From a checkpoint of a small segmentation model.
Model: 9.64M parameters, arch mlp_mixer.
Training: soap at rate 0.0024, 9700 steps, batches of 512, held-out accuracy 96%.
Rows from block 2 of a small segmentation model, named by matrix and row number. Rows with one number belong to one neuron. Each number is 200 + 30 x the weight over its row's rms, rounded and kept within 0 to 999. All counts start at 0.
Before each neuron's rows are labels from the 100 images, of 14848, where the neuron reaches its highest value: "lies over" is the class under the peak. Only what is clearly more common there than usual is listed. The data: rendered made-up planets.
# fc1: MLP up (model.blocks.2.mlp.fc1.weight, 1536x384), inputs 128-255
# fc2: MLP down (model.blocks.2.mlp.fc2.weight, 384x1536, transposed), outputs 128-255

lies over: planet
fc1.717,260,172,174,162,179,206,227,178,191,222,167,236,188,194,208,206,248,189,210,186,236,217,251,228,222,208,170,163,206,131,229,192,161,206,219,183,223,184,211,204,184,227,212,154,198,160,221,172,205,198,224,193,235,178,203,244,251,157,207,165,199,162,205,207,213,223,178,167,194,188,238,177,293,110,260,183,198,241,233,195,199,205,156,221,122,201,186,187,183,246,208,235,212,192,237,185,153,200,202,182,160,186,173,195,219,229,243,225,155,167,158,194,191,235,196,207,187,181,186,213,224,248,234,258,231,221,191,213
fc2.717,152,188,198,170,222,169,172,185,241,179,229,220,227,220,132,167,206,190,213,193,198,190,197,220,171,194,223,226,175,227,172,199,174,172,234,259,184,235,195,164,196,219,242,186,149,195,188,167,210,195,186,248,202,227,121,200,188,218,206,248,233,237,210,171,217,203,207,173,208,177,198,180,153,174,192,226,216,198,230,220,205,157,260,229,235,190,210,182,181,198,184,174,183,222,164,181,214,188,164,176,211,191,164,215,180,190,193,187,189,193,187,215,189,176,174,213,248,187,188,217,134,170,237,206,212,134,185,189

lies over: ring
fc1.754,191,210,176,167,241,175,191,200,190,128,206,195,219,160,202,246,204,261,224,181,195,168,179,142,195,178,206,174,208,199,214,215,226,164,184,201,170,196,211,204,154,188,207,189,149,237,211,220,212,240,228,200,225,213,200,236,181,210,182,242,201,212,201,211,219,159,184,245,110,166,169,171,222,180,191,241,171,284,164,230,215,170,192,188,224,262,221,223,171,225,264,203,215,216,224,221,205,194,231,184,164,208,207,159,232,213,230,186,201,238,175,212,224,212,175,237,195,177,197,188,171,224,231,248,156,181,180,220
fc2.754,170,194,188,203,198,169,163,221,144,202,223,201,172,273,207,223,260,133,259,183,240,227,172,187,224,198,208,184,211,236,190,185,189,194,190,181,163,130,235,221,183,207,199,238,195,174,194,120,244,200,202,177,178,180,213,176,208,151,154,186,220,172,188,226,205,202,259,196,179,206,198,176,181,162,169,162,212,194,213,205,233,183,214,193,254,184,159,263,198,215,155,171,182,193,217,190,146,234,188,190,219,201,181,213,196,215,215,204,178,192,167,201,188,189,256,198,277,222,207,197,210,184,184,219,210,218,217,187

lies over: planet
fc1.352,159,231,185,238,235,194,222,195,204,200,202,228,170,190,164,204,259,165,187,177,132,229,257,231,205,237,193,200,197,218,176,204,253,173,224,203,214,186,202,202,195,155,239,149,214,171,201,197,264,207,197,216,252,187,167,253,172,232,237,234,242,142,211,212,237,251,169,213,192,229,235,234,232,199,183,160,212,153,218,233,214,168,163,155,212,237,186,149,209,192,208,190,201,148,268,221,230,182,196,170,207,178,150,221,201,234,200,106,196,197,188,200,215,216,206,216,193,221,198,175,180,204,173,212,205,211,171,195
fc2.352,230,192,203,186,127,171,178,190,198,182,219,141,189,218,237,212,195,155,241,249,227,159,193,177,183,187,250,246,196,200,171,199,140,218,157,224,177,163,208,238,196,251,176,216,157,245,257,163,158,178,217,229,243,177,199,175,233,201,211,133,221,228,176,177,171,218,231,165,189,166,179,216,225,212,190,148,186,205,239,214,191,212,223,190,196,202,248,242,210,140,242,228,185,190,158,192,229,221,133,188,226,211,206,173,217,214,246,255,195,205,206,237,190,212,202,244,209,168,169,221,187,153,164,135,181,181,211,197

lies over: planet
fc1.718,196,182,239,194,199,178,195,203,201,227,144,180,243,219,211,183,222,194,207,192,192,174,197,258,219,200,209,241,236,186,235,187,183,188,126,161,194,190,212,208,153,159,213,226,214,203,171,235,219,215,223,210,205,183,202,226,208,183,228,220,163,177,226,297,233,269,258,233,176,129,193,143,156,205,195,252,159,128,147,164,193,165,144,173,194,200,190,214,220,191,244,193,223,153,165,166,181,194,173,180,239,181,213,225,169,215,249,205,177,177,176,202,174,208,222,236,264,182,145,238,221,207,237,213,199,256,207,208
fc2.718,219,236,197,236,204,200,200,189,193,206,197,201,171,151,227,209,158,199,200,187,201,212,216,220,163,236,163,195,199,193,164,203,207,224,240,222,220,223,204,189,262,207,223,200,202,197,230,208,212,183,222,207,183,198,210,177,260,172,174,209,234,185,216,129,188,205,170,170,208,241,246,246,212,226,175,170,223,288,235,173,152,219,211,197,147,185,224,189,208,209,187,212,256,218,254,210,227,132,227,149,175,214,247,218,171,206,209,220,219,162,218,169,263,161,211,213,177,195,280,164,204,240,194,223,234,210,154,156

lies over: planet
fc1.35,188,225,192,164,154,159,181,195,110,158,219,209,179,172,161,193,220,191,237,199,177,241,224,163,209,197,254,180,169,205,200,210,208,215,213,192,185,202,184,189,221,242,158,230,148,186,172,193,261,219,207,179,205,245,209,195,169,156,176,175,239,190,185,184,202,230,229,171,280,210,223,188,196,213,200,182,179,181,144,273,191,210,215,193,153,254,168,181,188,231,235,211,190,170,202,207,236,237,248,198,210,215,152,187,185,195,216,198,199,186,227,150,204,223,213,206,133,119,173,211,193,172,171,197,222,204,253,260
fc2.35,181,154,237,172,242,196,188,224,203,192,207,235,222,210,200,245,185,202,235,185,232,188,186,177,176,213,174,214,184,183,246,211,221,183,218,164,225,210,223,202,215,210,175,217,223,210,177,186,210,203,143,244,186,195,188,211,162,264,214,237,254,112,224,258,211,199,110,285,183,248,198,195,242,196,196,220,273,236,183,214,191,194,215,228,232,147,174,200,204,132,166,249,219,228,174,176,181,215,197,208,197,214,142,233,192,246,209,163,217,210,153,253,163,151,237,179,240,299,204,159,199,171,239,215,193,200,139,172

lies over: ring
fc1.687,193,211,210,260,177,236,173,195,180,226,231,149,166,228,240,208,192,185,210,190,188,220,205,155,172,202,211,136,165,166,181,180,243,166,143,226,157,218,231,236,173,209,162,242,153,183,202,199,212,263,179,230,224,195,171,180,212,199,263,196,155,197,224,193,237,200,248,171,199,206,292,189,189,245,166,180,267,162,193,192,167,198,189,266,188,183,215,189,198,236,286,225,197,226,256,146,194,181,228,138,192,178,192,216,180,175,164,153,167,193,121,214,180,244,222,172,187,237,243,245,201,164,228,223,178,234,155,153
fc2.687,178,164,209,109,234,169,221,221,226,189,157,209,194,136,231,195,207,217,205,190,181,207,232,208,256,165,154,236,182,211,204,190,184,224,230,180,230,198,219,182,191,218,169,128,240,211,195,186,218,187,186,214,213,210,215,215,197,231,167,194,275,185,224,229,175,212,178,182,178,221,156,214,190,211,192,201,139,144,176,205,251,200,203,165,226,190,255,266,218,229,191,201,225,171,145,238,218,220,187,247,186,221,221,161,165,185,258,213,175,192,217,199,215,127,223,174,160,159,181,205,198,230,232,229,195,199,224,196

lies over: planet
fc1.557,213,179,196,188,204,135,172,223,197,228,280,184,270,216,196,221,170,191,210,234,210,178,192,205,148,229,223,188,229,221,189,210,230,221,218,186,233,175,232,192,214,168,216,215,157,236,186,186,239,181,193,198,185,238,243,219,154,199,223,183,188,243,207,223,198,205,254,267,180,202,236,203,146,161,152,188,200,211,195,221,173,185,204,190,195,147,212,152,297,216,183,226,220,208,199,227,216,183,200,210,166,185,215,186,187,223,209,179,189,206,265,202,255,147,215,200,191,237,144,208,226,202,191,204,183,165,210,145
fc2.557,192,200,242,182,225,229,231,137,209,211,160,218,165,165,248,192,231,237,169,226,201,171,181,207,229,218,201,240,162,199,188,141,176,220,161,242,220,226,190,203,168,244,134,204,243,217,191,208,156,194,184,202,226,212,162,180,217,198,236,229,206,152,204,164,224,163,189,233,217,172,182,168,202,270,156,269,160,196,182,129,247,201,224,178,165,228,264,223,169,149,224,185,219,137,146,190,257,187,166,238,214,187,171,190,221,169,208,202,204,191,154,220,217,246,195,210,206,209,246,207,166,238,190,178,189,206,169,199

lies over: planet
fc1.370,179,225,134,246,185,177,207,228,211,177,241,234,200,153,170,213,191,193,263,159,162,201,213,197,150,207,165,175,196,199,147,179,237,189,153,197,207,256,198,182,160,214,210,193,194,266,196,133,190,295,185,240,133,180,281,203,159,214,221,179,219,236,169,223,213,191,177,208,176,213,189,172,279,207,201,218,223,230,248,198,243,146,230,177,188,162,188,182,210,219,187,212,222,209,203,200,208,168,178,221,183,183,258,170,164,201,153,234,197,216,248,192,255,193,205,243,150,192,201,260,219,165,178,225,218,226,208,219
fc2.370,152,190,230,173,211,215,249,241,169,252,240,207,198,255,201,230,206,213,213,217,218,156,173,180,181,215,176,195,202,180,206,228,164,209,212,218,223,181,217,219,173,193,199,174,210,229,226,236,225,183,233,185,221,170,174,195,201,229,253,198,237,134,172,187,146,253,233,213,162,198,197,222,212,217,184,206,186,219,205,227,231,146,235,177,270,176,209,152,199,159,202,224,182,231,151,169,215,160,154,160,232,195,191,210,180,222,230,183,220,189,205,226,188,157,201,224,144,226,188,162,241,191,242,215,177,129,178,195

lies over: planet
fc1.515,189,223,143,229,155,200,195,224,163,163,210,223,180,217,202,216,222,180,223,185,203,222,170,230,208,188,144,177,214,203,214,128,150,190,264,216,186,215,215,117,159,242,186,208,152,144,188,148,189,274,148,221,198,225,167,178,202,166,203,291,189,191,225,233,171,178,207,267,212,235,215,239,243,180,185,209,157,200,162,185,184,210,241,215,223,154,194,224,177,197,239,227,218,222,197,227,209,205,243,170,174,196,133,144,193,181,219,222,161,206,217,158,218,179,195,213,219,212,175,217,179,187,193,239,201,153,210,270
fc2.515,150,148,222,247,192,221,225,234,260,221,162,197,218,207,198,156,198,214,209,174,191,143,214,151,187,216,245,194,181,207,167,208,217,173,155,226,208,222,185,267,229,190,211,206,202,222,191,191,206,161,217,244,220,213,232,226,241,174,146,191,229,208,185,178,154,221,179,150,196,197,219,185,223,181,170,182,213,220,208,222,253,183,191,213,232,242,154,175,216,215,157,194,226,159,184,208,205,161,173,209,192,206,176,231,219,229,197,212,237,218,230,263,184,168,166,174,222,151,155,156,201,208,237,136,239,190,237,167

lies over: planet
fc1.741,200,127,226,188,260,177,260,173,167,222,142,175,188,177,239,185,180,158,218,218,162,216,227,195,227,232,227,220,222,201,179,163,181,216,199,227,146,199,194,203,200,208,209,160,170,167,240,157,203,176,246,168,167,172,196,234,177,172,203,204,198,160,199,155,203,195,172,207,246,207,204,189,176,161,222,232,221,133,173,189,194,259,223,222,226,193,248,244,190,202,191,164,232,214,183,176,199,200,222,187,240,175,167,207,226,213,158,202,158,218,232,189,265,201,228,228,213,169,147,173,202,167,202,139,203,233,221,219
fc2.741,220,206,164,166,201,195,150,212,249,191,187,228,244,226,228,243,178,186,185,202,245,160,164,217,218,164,181,180,196,174,246,215,177,180,171,177,158,249,233,201,219,154,234,248,244,252,191,260,208,238,191,165,247,206,198,157,217,129,251,199,212,241,161,220,154,209,293,117,189,190,222,223,194,205,187,164,222,230,216,193,226,157,137,152,186,242,166,172,196,206,160,197,205,197,183,253,164,191,261,255,216,212,196,178,212,160,233,191,188,222,223,196,179,241,230,192,220,181,230,282,216,244,231,239,217,163,209,190

lies over: planet
fc1.112,232,166,216,240,216,136,230,213,237,228,193,206,145,229,217,254,250,196,159,159,217,192,186,232,185,246,194,176,188,181,203,238,209,178,248,223,211,175,232,72,162,174,212,234,217,210,186,166,198,179,223,179,194,177,229,232,202,245,170,214,169,214,228,152,192,193,275,198,184,188,178,154,181,220,271,183,221,253,272,207,214,199,226,210,210,251,185,317,176,189,192,224,218,192,198,211,206,234,195,219,216,164,200,203,221,185,186,183,212,198,232,207,210,195,196,185,170,171,211,177,251,213,191,177,192,169,193,150
fc2.112,176,225,199,128,192,224,224,241,163,222,184,225,238,209,201,146,157,182,218,259,199,243,218,210,226,183,195,178,218,217,224,180,193,243,175,192,214,187,192,311,212,192,182,180,171,149,247,216,197,194,194,219,159,231,230,178,195,206,234,199,207,245,198,259,207,210,181,213,247,172,152,185,231,210,135,208,160,138,192,230,180,183,143,161,166,164,221,159,205,247,167,212,191,173,192,200,132,161,238,156,158,225,158,172,172,226,225,226,202,228,210,149,225,177,217,234,181,217,147,216,186,198,212,236,210,225,229,253

lies over: planet
fc1.329,234,194,185,129,219,225,165,213,178,174,240,216,203,209,207,195,236,245,208,151,252,187,247,190,218,225,250,129,180,189,201,160,157,183,190,199,205,178,217,143,164,162,200,230,213,186,212,214,198,238,189,186,181,222,169,230,213,158,222,192,200,176,194,199,189,237,215,214,207,221,189,172,162,123,166,206,150,207,227,192,175,247,181,198,195,199,192,228,201,176,278,159,231,201,177,244,159,232,219,180,198,192,230,207,219,255,234,211,242,185,252,154,188,164,175,218,172,182,200,235,131,164,162,176,242,196,245,172
fc2.329,185,204,177,173,200,226,198,211,165,193,150,183,204,198,251,218,214,186,204,202,187,201,179,189,205,183,222,235,225,182,229,245,198,243,196,227,213,191,182,147,174,176,204,164,166,211,243,202,192,230,187,159,250,221,230,199,246,262,192,137,186,198,135,194,214,206,166,145,244,225,170,222,232,207,180,211,238,253,209,196,181,240,194,179,197,191,242,185,186,181,176,197,229,218,205,203,225,163,196,223,216,219,181,212,141,273,172,215,245,163,234,221,197,203,211,255,200,230,164,193,209,172,195,194,220,210,236,177

lies over: planet
fc1.513,173,176,219,225,223,173,217,180,196,215,191,156,210,183,224,201,183,200,161,210,193,176,196,224,201,163,206,158,160,251,179,227,155,187,200,245,241,191,213,242,184,184,230,182,253,217,212,201,171,220,181,224,225,296,180,174,139,202,224,136,143,214,225,189,193,184,259,212,147,186,204,184,237,236,213,215,189,180,236,198,207,186,201,238,204,286,182,194,219,234,171,242,162,222,204,264,267,215,193,170,135,214,230,170,222,189,176,143,184,261,157,182,188,199,217,142,183,249,192,185,237,207,224,178,147,217,179,212
fc2.513,192,228,207,265,181,223,142,233,205,196,195,221,204,198,206,228,197,189,210,156,139,197,205,162,197,201,201,210,175,172,233,200,198,247,195,185,200,175,239,140,185,276,229,220,198,208,192,204,173,158,203,258,192,170,190,249,209,182,231,197,179,236,186,177,229,193,162,201,216,203,190,207,227,182,175,209,201,163,203,233,144,194,241,204,198,166,217,161,243,175,138,189,235,202,168,167,157,234,199,206,124,225,237,209,212,194,254,178,210,205,245,171,191,174,209,208,178,157,175,189,210,198,192,200,168,218,214,166

lies over: planet
fc1.727,185,222,201,215,228,203,159,225,162,183,208,197,180,264,205,139,199,196,182,199,176,213,194,219,220,198,185,246,132,235,222,267,214,229,200,219,189,185,295,160,196,230,171,184,215,170,171,213,218,197,177,194,187,241,179,173,164,188,231,176,117,197,243,213,217,204,206,177,205,213,188,220,216,172,229,207,214,131,190,183,201,143,164,220,238,223,237,219,195,208,179,244,138,188,212,268,205,206,276,225,206,192,224,141,223,197,184,197,173,219,194,213,209,254,230,161,142,252,229,144,193,172,211,147,179,172,204,175
fc2.727,179,188,217,250,174,232,164,175,240,161,185,234,220,231,171,217,228,166,216,171,183,184,170,147,187,225,217,220,182,168,244,202,236,206,176,212,197,199,211,230,215,254,214,218,222,148,200,186,216,167,168,205,153,172,185,194,206,176,226,184,216,184,211,226,234,201,235,164,160,226,223,202,242,200,143,147,235,148,254,170,224,159,247,208,235,174,151,176,200,174,173,181,182,204,170,183,178,222,133,186,139,177,232,188,232,190,241,157,122,198,203,180,202,168,222,194,158,166,252,227,206,243,183,189,166,174,174,145

lies over: planet
fc1.326,139,229,200,184,231,154,207,213,213,189,214,185,214,180,184,187,167,200,236,184,195,226,169,214,225,165,129,233,205,191,150,221,150,245,201,192,162,196,204,234,214,232,253,236,188,183,228,225,221,231,142,190,169,204,170,203,135,238,219,213,178,167,212,209,244,198,206,218,192,188,181,225,210,171,207,274,199,214,222,159,207,160,169,223,206,197,211,190,207,212,232,198,184,147,195,199,172,189,206,224,201,285,184,197,152,207,181,224,164,190,131,174,191,222,211,173,197,207,209,204,189,191,219,166,156,167,258,246
fc2.326,220,220,182,200,197,183,183,224,258,185,224,201,171,240,259,151,229,182,199,203,207,173,207,211,140,236,200,231,189,209,277,176,197,178,222,179,223,208,242,201,221,268,182,214,155,200,160,181,188,190,149,270,236,214,167,183,257,244,138,152,200,283,178,197,174,207,246,126,191,214,237,218,191,186,183,192,250,189,204,209,225,193,172,203,188,200,212,231,169,181,200,150,220,235,222,173,250,153,167,219,145,133,258,220,196,231,167,175,191,205,215,197,206,191,146,149,226,169,243,213,185,238,200,193,238,207,169,263

lies over: planet
fc1.695,149,237,199,204,205,259,210,192,120,236,193,199,177,217,146,175,217,173,202,158,203,209,219,273,256,195,276,219,177,146,196,146,212,214,249,201,171,171,233,176,238,234,179,201,176,189,228,178,214,205,208,190,129,196,245,204,194,144,178,189,240,211,179,210,213,237,175,213,170,168,199,198,208,160,206,153,193,309,189,203,170,217,221,199,119,177,218,205,240,197,187,192,242,240,188,237,139,173,292,210,172,149,216,247,120,187,230,228,261,191,217,168,168,225,159,213,188,179,202,201,169,224,252,211,195,226,239,202
fc2.695,237,233,169,159,202,184,252,204,246,192,196,184,182,148,219,202,203,176,204,219,276,188,210,219,208,260,214,195,214,187,289,202,216,190,234,164,214,202,120,160,190,198,180,189,178,172,178,189,178,171,199,197,198,181,236,186,230,207,232,247,176,199,179,195,194,259,208,195,203,203,204,231,186,162,253,183,167,224,190,179,220,208,184,227,248,238,205,292,154,218,175,204,218,224,237,185,208,215,205,200,247,122,210,174,189,234,180,174,176,193,215,259,214,180,187,233,230,183,180,235,203,200,176,133,202,204,211,175